A small image VQ-VAE, trained from scratch.
Data: 22605 training examples, 11.0 epochs.
Rows from block 3 of the encoder of a small image VQ-VAE, named by matrix and row number. Rows with one number belong to one neuron. Each number is 128 + 32 x the weight over its row's rms, rounded and kept within 0 to 255. All counts start at 0. Numbers have three digits each.
After each neuron's rows are labels from the 100 images, of 14976, where the neuron reaches its largest size: "top examples" is what is common among them. Only what is clearly more common there than usual is listed. The data: larger renderings of crowded toy scenes.
# gate: MLP gate (encoder.blocks.3.mlp.gate.weight, 336x128), inputs 0-63
# fc1: MLP up (encoder.blocks.3.mlp.fc1.weight, 336x128), inputs 0-63
# fc2: MLP down (encoder.blocks.3.mlp.fc2.weight, 128x336, transposed), outputs 0-63

gate.146:222093085183126181099161149117086120097051137120194160143173147124148096115100093182157126174150130156107096126123044160107102178126121089132132089131137142184140106167119080167161110171147125
fc1.146:075132140093082149046092196127185115096141118112133127142191111178125159122193097104111071093097156144127152143152139085150113106105111137126162140172136137123187135147109154135159143134116151
fc2.146:128102121158172154133099152049109080191118119067134190109169139186145142140113096134172125126114115083123129163186133150109060145080138146079118094127099141100128146210112137140132097127178119
top examples: white object; light from behind the camera; its colour: white

gate.310:177121099086121137106116102145116120092132155106166158142114079145173147129143116151128093093110144140051162112171104138163202098102163161140075079063096165146142109135107144128135157088117112
fc1.310:126111126095084090179110155158098197100124142096141067123135125148137181181137156152138117125121115125128163062206133160156101113088098092114138125143123108096113164101103133130147110092139062
fc2.310:131057059113169150115163172116115120140114152129182173115104045111091179168119142132111097071151177108107097116146146117096170165126118185142166082137129152143088128148106103091146123116110097
top examples: mushroom

gate.236:118147204103125094174093152098112127084061096094128111133088151171086160092105100125170152124157099186120125155175091156168129137108117166139126135190107123063111113125094137082148114092203125
fc1.236:165168079115142117095129121166117120070203122088146171134155127148143142125161139117048058124182136061116086141114136141105131091157151146090142105137128115132072115089158128127094109127099159
fc2.236:119124165148136102112131141147171126160093136154125130128094137114112123133088161081143123208160140143201140113129148131158159135150093113156122151133143160130100109109141173098150129107100072
top examples: blue object; its colour: blue

gate.142:118119117083156136119164161117103190103154220096111146120165135153181133089156161195167118094135122112136120129117144117147094135092102057126143132172157103167127140134154134101111147070122116
fc1.142:052124153157124119097126133144134120116122173116109120039181163172166138145133191129124127108157131089168150141101081133135109179036120086133122102186172142157102119154132132153153144132123096
fc2.142:119067138142121109100114192105124138125111165125122150098128141107140149185117133156125140142073129143108161114100156208113153213144135115117135169183132140099140127132105171138155204178126110
top examples: blue object; its colour: blue

gate.164:124170139063092104056153128167122138100120138122108113160102127184094103156154176113103119180179098187125083150098107148131195097113165072117151161105130155144108125126125163165128157073070120
fc1.164:137110109136115180167110166121164098125146124151180167106183143057088155089115107150122163096070152053122165100171164094128084154110121168190132100145095128166097167108143114134133118143183153
fc2.164:154069123134147154116119080122087123094158115099144080188153142218121102082114106158132108152070062078134149125155170142135111184134094162135141097166182122054129148131158123149133147140098115
top examples: hammer

gate.68:089142160145124071157149187132094147121173117158117125106125181124157120107211101163119100148081115140142149087121153045169144149154188164115154153106169163139173112105193147158127083088187166
fc1.68:158161105105100166107080165150155131104098157126120141137091098118064195131094143074180067105142136134115124163142123117099117115110088098109113143162106168033075107136122137117139153174123109
fc2.68:108170126165101134122124154137131093088107081163104145084122111057210138140158111164078187181154147145091125098143097134148162091173127176120147178082182155109150101130163193163112089137146162
top examples: count: two

gate.228:170140119077154124177118163099169124055117122168167113108137163110179122093112155102202135159120082117086172143101143080100188094150150148121123133161145183184107133144100104090177130111097182
fc1.228:091095154116078123129173145104085157214112170164132085138118103209135163157135150098144139087154163081135106161121148109159171092150070104162144092096121079127154129107127104178093137145136159
fc2.228:141122149118102113109070160091159129102165125120163101171086095167102134128171179084148148077108106137145133166132142093126153090188079145114112138144156159151130117141163072132142151103105227
top examples: green object; its colour: green

gate.306:186109113125095148122128099113105138106121126170131155127148149186087141193140123120115219131151130064090109112065048137093097169086083054161143146114096139133185135113107190150142164098143084
fc1.306:115108185117096135123135161102141118169109146190149136153113107186133146166150101106136150172134114134155071102073064197098198139131077093156090144082135114176164168150097141115135104097109133
fc2.306:105095162081124095110145151067131120155113159183161127106128133056040111110129127131146122142141098097126116110117104049130187112085129173130122149103212132168155174165106143126103090157121148
top examples: hammer

gate.200:116217089120145110085128126146068169086114123085160124132134107122131164138116191144122165076096124103114161136154115122109112130057141111182115122115132083144120125101109096116133146049147087
fc1.200:165056105132068175110129137139134114115157120143154106105051079146139089091165047117186158157169145174126110068161145166142125141138141111131122114070134162100089110127120139139104088156143145
fc2.200:172162127153121105175108182130096136157120162143126145215087119100107143128094142155116132107152093086137146087110158122078148129110114183098107059153130134198155097081120134124121173106059116
top examples: blue object

gate.196:141121103107177136103146147173129105056147137136215187101114145125120100172155153112199203070138074118100119119102157092147146141099106206121101130107123107150156100097165152129159138121145109
fc1.196:115125146098112127144145176175047105075128103105155153118141167112149102087150104122120171159146094141132127187121161234157103200110124060150109159117100087150207111054130142131156099106154108
fc2.196:102120142054100113145140170112138150181116184146109140090118140134094094108059159107146091138201195178126155135132140124090118105140106125119165094137168186106091160173126160121139089131151120
top examples: hammer

gate.122:171144121101127160124120093137130117139129204171138104107082123094134081158118102138107185070125155161093160053149112070163163157155102105126100102141135194066090135107138176124086152103120172
fc1.122:124158138102187084210110139149126162129155114158143159109104113087130138110116062175163174075123095144087133112123134128141114083150106164151138134124106164120174137022191042113179146157116148
fc2.122:083202138096080103111116096095064120124114113168151110166133132098099084076066086158167076145144085158128146094142184128136141041106125149134094147147140185165161134109143127153131132046115153
top examples: its colour: red

gate.137:137107108171149079139160089150133085125159128213142155145213155113087114134117160106108115156096133107109136096153135131108093088150169121131161108115106117144131122133153087159108136120126116
fc1.137:118145157074090141109058181137123132217074120126103082095077111112197139101121129148123130130190075113139113135102153122087189132130145127148095147135136147136119154144138087148129102113164170
fc2.137:130108066147137081163137115174134162134090151106146168162143099106109150145038134169131142107089150078169133138138106120120147096161148113137096084145079159090058167126092141113099194117129138
top examples: count: two

gate.233:154154149098145121172133085160107220116127155138108124132151129058118090113171121185118096143171130086147141129087153175121089108081079103206143149170092101103192083124110086107105114114144161
fc1.233:158168192086130069146115100147090121126096130165120147137131120065129121065149104125183078152102122144130110165112102138090110166109130122100156165143132107133116139200090053152108167127146149
fc2.233:073127127145170084105104140108127039096116147144159149178101151167143164140088095079100114122111137188111100144179107120130135122088129113128136157102131171165094176162047115156152150112104067
top examples: purple object

gate.159:130167153161113103100131151107099153118082131102086097120147130152121179141148155085149093112112113133156110124123135076109100160099138152088136158088136064129141153070168148171091212107150170
fc1.159:063144134152125104175112098037144168086061138094147191132095145061166146177154190087121096135101115119148156166124139090122120123101138111096096196113118099082155131154168134166127181130169137
fc2.159:110147100140092100129105169090136128100070122137081129058173087120190209181143117072125070115138125165083133163109123110140109116143141103152119158171132103181114171150128080095094151165155160
top examples: purple object; its colour: purple

gate.139:116189099101128141093145140151132119152054126139149135114189134098083142209111147142127146138146074126111125135175128075133113129141105138135105193154099131136087122081149158121134123176116182
fc1.139:170094108124123155172153123114101110150188123183163173122099088150141128105069091094142038140140142170103120116125142118135178178138098085121151133104091179160081131110135099141111144118097157
fc2.139:118184122158103069138124162164161115103145160103117110091156090140110126107132177131152131085122143132152135150043136175160131136123130099101150170094165167129096108086141142102093130147170127
top examples: blue object; its colour: blue

gate.38:129111169135095121079138123094186138127162136109114209159143106164126164084117076123182150114121063127098112157162175128084095134153116149154103132100135133122073081109177163172136163127130212
fc1.38:133140083149141139138111114144131082148143099133120102069131135126115073139117138153097121151124164131157092147075098095108144101139117120116111115179110133112151174103108139063118039117121078
fc2.38:054178099080151089122121147101159114127129114096086197087155090118110161163068128127122082109182100144090096177108163100116107145164076178188122057146108081098112167139146112124166078135129173
top examples: table

gate.93:112123128097149154154194142137021100138115135186124168197109085114104136152108142148149112172134125149140146134146110140172196049150117128094145089061156151104142119168129081172145082101136135
fc1.93:147120192115128149148131127114153215105174151128147152140144181155104158086065086159137079149103116130125122156153104134141109112109135104143136111137118139182160087171183108118106100125143069
fc2.93:120156126098072183145103099126109076151075130174096147141149083102174104123108125146129190148148143167097180145131127147149092164152168101105086177159128093125147162137140127104198158098094097
top examples: green object; its colour: green

gate.53:110150168160143051089150149133133122177161169135142120087108151096216140209122089088126117125104090131145108129156122156162095109130140145122112151118117124129134122085141135103185073077128099
fc1.53:079099111116093117113139198084159105162135149146128123091189135127097155197089093150124188133147139112193095133150169121128081137126132150100085118057121149139192127139182141105150132119117135
fc2.53:076087149145157178107098098199123163205158114132111108087102150134144089091141156090140177125119122173095138120150141149195116118061139132141208149121130128107144065092195108156160097124095117
top examples: count: two

gate.80:150156119112152151113128145175135136157131054152151100173169125175152130142148129110166142111145158119148155065132167044113103125167041092141110141120134119104211099095126129093106164072067151
fc1.80:085114081136137165121162117107134089120207172166115158081068134095165086136113131148116110137117112115145139131089105202146115138102180097093068107136115157177085118129117090195127117157146102
fc2.80:128110158169107133135142135124136128141141082112097122181098128082125121145114130070154105159168097125121166138071101196079136112115116143146109069153175135080155141071130111124108076115124162
top examples: yellow object; light from behind the camera; its colour: yellow

gate.321:134115142157146156127164070099071137096150078082139079110134116112136087141141107116176116145148115188091117140146060158139100172146149103095119090082089132137174181128141132157099128111153100
fc1.321:143127135179075168128204145150113126146126168185209127114177167138120148090151129189062138167076124135084143133121166076085087112107146116174139170139169134128125176118202147106113116161101173
fc2.321:148144114096111088139136124073119127121100099102109135096073120175094149186084167062147115119160088092163107135122143143089165191159143119136099100128096133119119158110099129130152180159158090
top examples: count: two

gate.2:130094074067159120158105110143086150175139109118113166129173175107139099081126100142128110136123164162126173181112136120158119171087097166122177109106098131122154109165126179123109099104221109
fc1.2:140158176131168131173075105077126120086170127131112053107129076153163138156082074092129078160110165153134073182168117098162129126157164095062148217177134145111094152115126170185098142147087147
fc2.2:149163128141051132097176153102117166117134110145169095123151160140115124122191102115157091092131058115159125050158123190109106076132105089145184149141097107155151147164187093145168145095144126
top examples: yellow object; light from behind the camera; its colour: yellow

gate.334:174089155100111140175174085086059127102131148166131065031106123149144162129166141101136111095163137164122136072170118133125099124127141103085126147172137152151181106152112132176105089119126116
fc1.334:181109174060106109182107116141097146085122107140144115143090094143182143117185153079094076165168188130126124151140118194141125165134105123117136114135132058175131062146106143112087087111141096
fc2.334:147129169065178123133109114150112158131137170084147139091199115050087136126127135095114143171152211114161122155115130158163200162145120175121121156124155112143089120077131053112144094099114138
top examples: count: six

gate.284:175149142164121136158161118081156076148045132084170117134080170124111063065112146118178203079123173105146157140077111134095137116105162114171107092119156138115144137118112105105166157171140098
fc1.284:137158098064112099152158112110104131115151100110109127155188089145092129095148149118108079135171180105167171144139139124150053161159133163101112118129140127134168179161097139152125074097120068
fc2.284:092126178110101081154141146073145049124077158172147151135152126128109152101107142143108109135144140107118202103092119134174169120135149147142106063133110124115183166192092156194182119091107083
top examples: white object; its colour: white

gate.329:118125149131117124136124108151141100115068161106128167081154131121119121102102121205151131106110189163167070162106127156097113135134120132116119131128127167138162194105151113097126182150105031
fc1.329:135156162162125123191148080147090091111086113155109116091108124104132102160150132159157074079174158129164145158124117128117151131103095136142096048155099163117185124103138095164149132129196119
fc2.329:154143145174135118165143097154120131128091155121140172064138154180226115163138112109129113147087140169167153092056106096093102174112167134065160135110081124085162125174092148123210151094100079
top examples: white object; its colour: white; house

gate.282:154160130170134096058110116149117110055099119124155162169089071127150180090117200129088144146100200165099160155133122163127100119148158121127136154130127044118150186098134159100149143085158147
fc1.282:173113108165111142152166162130102152202126113155113073117165129068031102085186098125166118150111126095160089104113141163097129170147076140110169086078147142117105094097148161152156147124085120
fc2.282:139162167145124077098081139098132151109143156056177122151151113140130185176107144093134130087162099125157154133076096063199134080156087115159055087116172168119134162128104134159141120142114089
top examples: blue object; light from behind the camera; its colour: blue

gate.56:139155181118097147127148161147184142161036148171140139123093121121114150080139138078112155119145128125138138108059151126131131114116076102182117116180114162142095164136175119122102070169164190
fc1.56:129130126095176210056117158136100114107125107139195145197152166109156139121164126127126172077083094198080125149168111133142131139125162152137146053102168111087106081070176083156101167122086116
fc2.56:186106196176146139177125134130135146114202130130108142104124166159115115145105106169152149168182110072131169085138129110108152122117065135082158157101134121151098099081119144177152074140100133
top examples: its colour: red